python train.py --model="image classifier" --train_examples=48750 --crop_scale_min=1 --norm="batchnorm" --hidden_act="gelu" --channel_attention="eca" --stem="single" --widths=[256, 512] --learning_rate=0.0015 --beta1=0.95 --shampoo_beta=0.95 --precondition_frequency=50 --merge_dims=true --lr_schedule="cosine_restarts"
Rows from block 9 of a small image classifier, named by matrix and row number. Rows with one number belong to one channel. Each number is 128 + 24 x the weight over its row's rms, rounded and kept within 0 to 255. All counts start at 0. Numbers have three digits each.
After each channel's rows are labels from the 100 images, of 14848, where the channel reaches its highest value: "top examples" is what is common among them. Only what is clearly more common there than usual is listed. The data: rendered scenes of toy objects such as cars, trees, mugs and chairs. In brackets: how many of the 100.
# convs1: 3x3 conv, stride 2 (model.blocks.9.convs.1.weight, 128x128x3x3, each kernel summed), inputs 0-63
# convs2: expand pointwise conv (model.blocks.9.convs.2.weight, 512x128x1x1, transposed), outputs 0-63

convs1.54:110098149120113109135150132149182127136142148135148127153091115171122136137108125117140155127110125129162120114130152080140182133160133109124112146095119170172142125125115138110121089139133114
convs2.54:122126131127125133118104166163110145117128058130135122109115142145122107131102095147156112121138139135151145099106112144138109140128123147145103110113110122167145101112113111129132123112134122
top examples: light from behind the camera (60)

convs1.101:128156132085145180148134129122143132187072162117099157145139085118119151168110087159144103117139146096163143086140131126147112128086128131159132112128142136117145130128126149090095117167109105
convs2.101:098107132144130109175116109118088137095136105118169143132125092132089160163167111142134113113137110095133119137109159134153151126116105070132115143116131112158104121112138099134150144093098145
top examples: count: three (65)

convs1.116:140159086113125141114063085164153062150159117111128118120134122155104114134088126186121135142167121098119115097124150123161147146123123126133114092142138124144107139139073090128159113134120135
convs2.116:127163158115169169138150139169130128131101188124104161160159122132118111169205161098148171098193116102141148140129125130143117123151124104132122110129140164132128112133150123151108155108130065
top examples: hammer (29)

convs1.0:113140163110120097110157143123138185183142146135106172159118137126151123098110147135167116135140142115150093107158122149142093113122110107105112161112097130150097120119106151117151093138113103
convs2.0:135129105127146066065090085197108127156126120142130125135124143119103110135136128099081101113157103120110130134101154061103124081123141127160122109131157158133129133104117090126116129134172111
top examples: red object (37)

convs1.83:145128087128100100102132092139145159079136186139153123118169124155159123144119117090133134123110133124136130133098118092103113101174112084172167160115134136129086128148169171150098133144147134
convs2.83:116146145110141142107147217149129136091118150135172117111155102154088095135134126142118101103155108130140117118138209148093102117168106118118097098167112113149161149137087097177165128118140106
top examples: light from the left (64)

convs1.119:126151165141104160155135096094092126171164160121098154111174137068139135155149132132088148143099148124104119156113119107116133109156112180133140105135117157156130088106129125100110133098113121
convs2.119:121119118163123126158152147163153156129122149108155111120097171095089121159093125174135118091128147154153133122073170146138125108117105128131119150146138097158152135117118096124142158140154138
top examples: light from behind the scene (62)

convs1.5:155113152086165119128102137169142116119135142135171123142084083149135116106092137189122124130161106134148117135128144145123111187118123106140093079121099132135118113128149108131109090149142158
convs2.5:109103112146114128096137135134097117143116116166114092130132118146080153101096136100119148148097171133123158114105084142114116124123106126129088110101127118123139137117112117131114098108142108
top examples: light from behind the camera (60)

convs1.28:140152124110140134164121110116113134165164093101097145090189103120117157147120090159094128143117136106126127095080113173181151126102119134133115143120163161096178164107104085130147158137136085
convs2.28:155124098131150136129069153178121109119121154112102172110130141132129139124137091168125105160088114109129107154134143131132141127132138131134138111154136164108125126128136139127177156185126173
top examples: light from behind the scene (57)

convs1.94:141080143125152113126101130190134104095090156120097170119123117092107127149104182130114123133122135164119148141160151107099137124138163135130169088074124137114090131140162149159118135133150157
convs2.94:136122123136108135142120109135114114209135162104169143132147183113158143126122153135117103130157150117125135141160128135130099086138084125099145100100150139155117131152134145094098132113103147
top examples: count: three (63)

convs1.85:144101089117118158184124139148150125157131108106112109109100147159069167125147141167104131136145148134135117112117135096101069149144134140141149109133133111113126200117097109116142113142103097
convs2.85:145132195183123150120124163125151123144110138130087153155119119092128142106132073130129138148106147102110117129148138167107118061097115085107143110192130146138114125113145105133094098098111097
top examples: light from the right (51)

convs1.57:148154118100094164099154166124120148148125163167088080130141117124157124121126132137162126129121113155134097173110144154113123136175124161122137098136145128086140121095128179129128121151165156
convs2.57:160098140125130144109098092168136140126116122107136112170170116134132133221150140154152086141137125107128123141172117135093071123089135087076130144121100173112188107095111140122124116065112138
top examples: count: three (67); light from the right (66)

convs1.18:091104095152171145127151123138136117124146142150112138090094114133154099162084096117111145127107133126135089124113155109129137083108133144141163110130125149143095117146152093159166116132158108
convs2.18:107083131119103093137121109104153111101158111143086092137168113098131136144159148149136118166151130176099163158179115158137118144113121089106121108096107095137153131129152143153145074134137114
top examples: light from the left (59)

convs1.51:131129110151139128072125074169122165118139143114094093132116119090156106122150103142086117118161099125146132118120143144142119155119114119172110103120125145146067125100102190149107151156109115
convs2.51:140119123091114133135151112154147199141073140123139135078126148091153109128127126117155101155148132136156133095134117119186158114105114119127122138123137120141102081157120133122122150143116108
top examples: bottle (25)

convs1.112:124117103153169131122165141090098156136098124117122092108129088156151109117145095121105162130132093140141187103118142155166110130114151157139134103129155134110095127161086099107115136144187134
convs2.112:118121110147107129149087123116129132113147124157090121131096149132128139122109128121152112132129142155166106130173141158116111156098133171133117128084116152143120157110164090081116122145093163
top examples: light from the right (53)

convs1.10:168127090113127129086110123076140143104100166157122130119079134126104166178098156155122111126110135137138124119092107107133179160144080148136134128093086108153168152127143164151110127101144120
convs2.10:125184132104108124098108114113118104103104135167111136140125136118115118092134113165120150131124136158127120130159168149132100118136103166131123132139105136138102097130111104187121161151120102
top examples: light from the left (62)

convs1.20:127143116156169105146151115108110115146127134131184072130122142129101168112119154146111068103142140117131178113139123102133154102106116138132108111102109124149143156124183139152122158121086123
convs2.20:126159150124098102150139137142142152142126129134139141144133147093149099121108137128170103110087106079134123135122129115126114107186142141134104125094186101159122090102097127128132119184130124
top examples: black object (36)

convs1.60:165113129099161118117080080131089163157099124136106132086110100105163119144136100078112133157138106158142159122076161128121138128118129153134149133141168151106119145131117130116112137172137107
convs2.60:063085169151146134143115103140126155140127123150160108153092158111120132116145128140113122115141132127126190156118130147136105134112142120148099108171091088077148148136148148150121122115165152
top examples: light from behind the scene (56)

convs1.76:104092099165113132141114129158131137141134114123109164121130085121127154154112095102129153154172094128125146069114139137133156098134139106110131162074145172124109103148100131120125140161099071
convs2.76:116156098149143185157104136127120117177140173135122102124148178137128135172149134177137087069115126100146148109111218126150093131147147130131156115161145149154143142158114110135134167094168190
top examples: count: three (62)

convs1.32:165111141103122103104133063155117135110110143140120162120088112103126093103118149121130114127102133144182125144102150140138116152143130114188124128111107132126117113095149150143123099140147105
convs2.32:130143084118106137108119115133123153111160115125163145134148111102119119121135081132129119116106091123143150150141116087110123143148192121108149109116189099097094128111102149102143112120137156
top examples: count: three (60)

convs1.29:110154124162137165146101124101101130149154124128138112093157146131114147091140114188143133151151122116124134148145095125090133106127129158156132124110135097131128142120110156079141153109093179
convs2.29:161097132153072161126185112104159128147105109148120076116112111177137155119103113139119193124114158124146125112114104163114107118132101102125113126111121148127109082109144165119119133102143133
top examples: black object (34)

convs1.106:150137180130163098133130125139109119071130072127136087095115123158106111124141149103097160114142071116168134117097136164096139127136131098128110113142143122120154180161118134145099141149136141
convs2.106:115114131150129105165123127107122102134165109109076152116124194137125125124130125098151130128103131168079138092140124106119135111119123130104121146106125098120150143159155107099107121163111100
top examples: light from behind the scene (52)

convs1.115:133095141110155145157119113117135111130132073118110110103118117154130112123093116160117127145127105163133118163150156127124134151114130136118134152121134140062085133163139150166104138149115151
convs2.115:128124161101115144155148121094136159105159075121132095077111172090123117122140155130101106151133155161136142105131116133163103151088102124147161096114106116103113125121150084144188143156118115
top examples: light from behind the scene (56)

convs1.87:098140122101126131117101143143116123137169176128105097090123109135148117116116135145109138132182109134151163124147126149096102101132181158108153086150129129068105138129115172131126127150160126
convs2.87:096098112127121102087123149145122117138124080138126160125142136131123163118145148111164174160167114115112133161152117122096151175133134126111124149111124108145138132126143140107103118163126134
top examples: light from the right (55)

convs1.64:119128125144166158113123102132105138136161127142112133141106140126168088153124124145113154140116136163151093119126146108156103139128143145159180144182090138149078116075117122137133054160132129
convs2.64:144124113129129121098113095121109123148128103109098121105130129148144156089155120123148106150151140141132120116137142120110157141110100137128136172088139126122111090109105112088149109140110111
top examples: hammer (36)

convs1.55:126170126121115130115131130106143137141110088183126151170111167115158136156146123138133107135119181112123133133154101108083105143133132098101133125129116104145126146104125121104157091108134130
convs2.55:094112104077094158129190130131104101140115164121102097139147115160147142134143130145123083097177129141132151131149089154150149148092136165140137156105113120115117121129187139120140070128137098
top examples: hammer (25)

convs1.59:116197103097160105127086118137104087104142161111128115085145092149181110136097129134107118111147124091138154146108148147083145146133145117111146140169135126108078159146166122133114123142123139
convs2.59:177124152150138110186203073110148132134145131143139103168121143137103119152186114127094117097138123101129166145112145133164172138138114096140108136117164129168125106144107114129131146096104129
top examples: count: three (62)

convs1.120:172121153088137121081098154159126105097129163124107161141137134105193105161114095103103138141141137141132160130104131158143147135118125120145144119125143140118123103137153079145121087152148126
convs2.120:136191130169157140105129111098125171150121076099128123130102156168107187122117105132151150168140196128138135106171129138142137164122134129130131150138104164170099111145151147106100145177140112
top examples: light from behind the camera (56); red object (41)

convs1.110:128106124137140133143122106193125150134169118082167133108148115140106099098115124145105161151133091107149105100097150123121147154084125139129116133127113163089106124098107085140132186148130079
convs2.110:100098156118098102085122174204110100112125162122126163154124145140140111129117147099106102133125136114127105120134179129193120114098137096181119121121128114144141105155121152150153125130126107
top examples: red object (39); its colour: red (25)

convs1.79:123128105143173129114116119157170095103116106104149112161122104078115090139125097114155132106163107038114142111106140144178144114152197114103162161107154173158089100128089163147126138151152125
convs2.79:136103140112117146168126164103148130128160090178155143111105143108151132134143086116109147107120103117171111126126100141111153092125166109133121143142156120137097141128158133124144119139136086
top examples: hammer (30)

convs1.103:147145126158178122110150094119134119144097131134146180154101134125118130155148117094087089102108153113159109120084102080150129128107121171150130134073133149121135116152139102091136136122078136
convs2.103:123122123133155138127166123153120150145138114137091173152105100132165123118093150171091157091154085144088080173120110102105107103121158100101164128124132110137149106084156149128097121095144132
top examples: hammer (36)

convs1.4:146141129100126144161133126140125091154143145082102131121125075126157083102150140148060148151138107156126165132171153122112137165122148148134105071099121131101139108172108126132106126173119106
convs2.4:145136115124164139153122128128155118112107130178090126078133103098170124110124138155155075128118175130142118093133091138106159122161141132089125127181138127081100113104134122107170134118117130
top examples: light from behind the scene (57)

convs1.30:074109092147120132095114140154135143143175132144118109121150125153139105114151090180100132128144107124154105068130127137108121153117109097140132079153121114114056149106113088162148145131150123
convs2.30:129120119121179100206099133129140133111112113145152111143122139127120133140125108099136116114088119111221120088144097132129132128116135154178163115105171108129140126109121132131165106124098150
top examples: black object (33)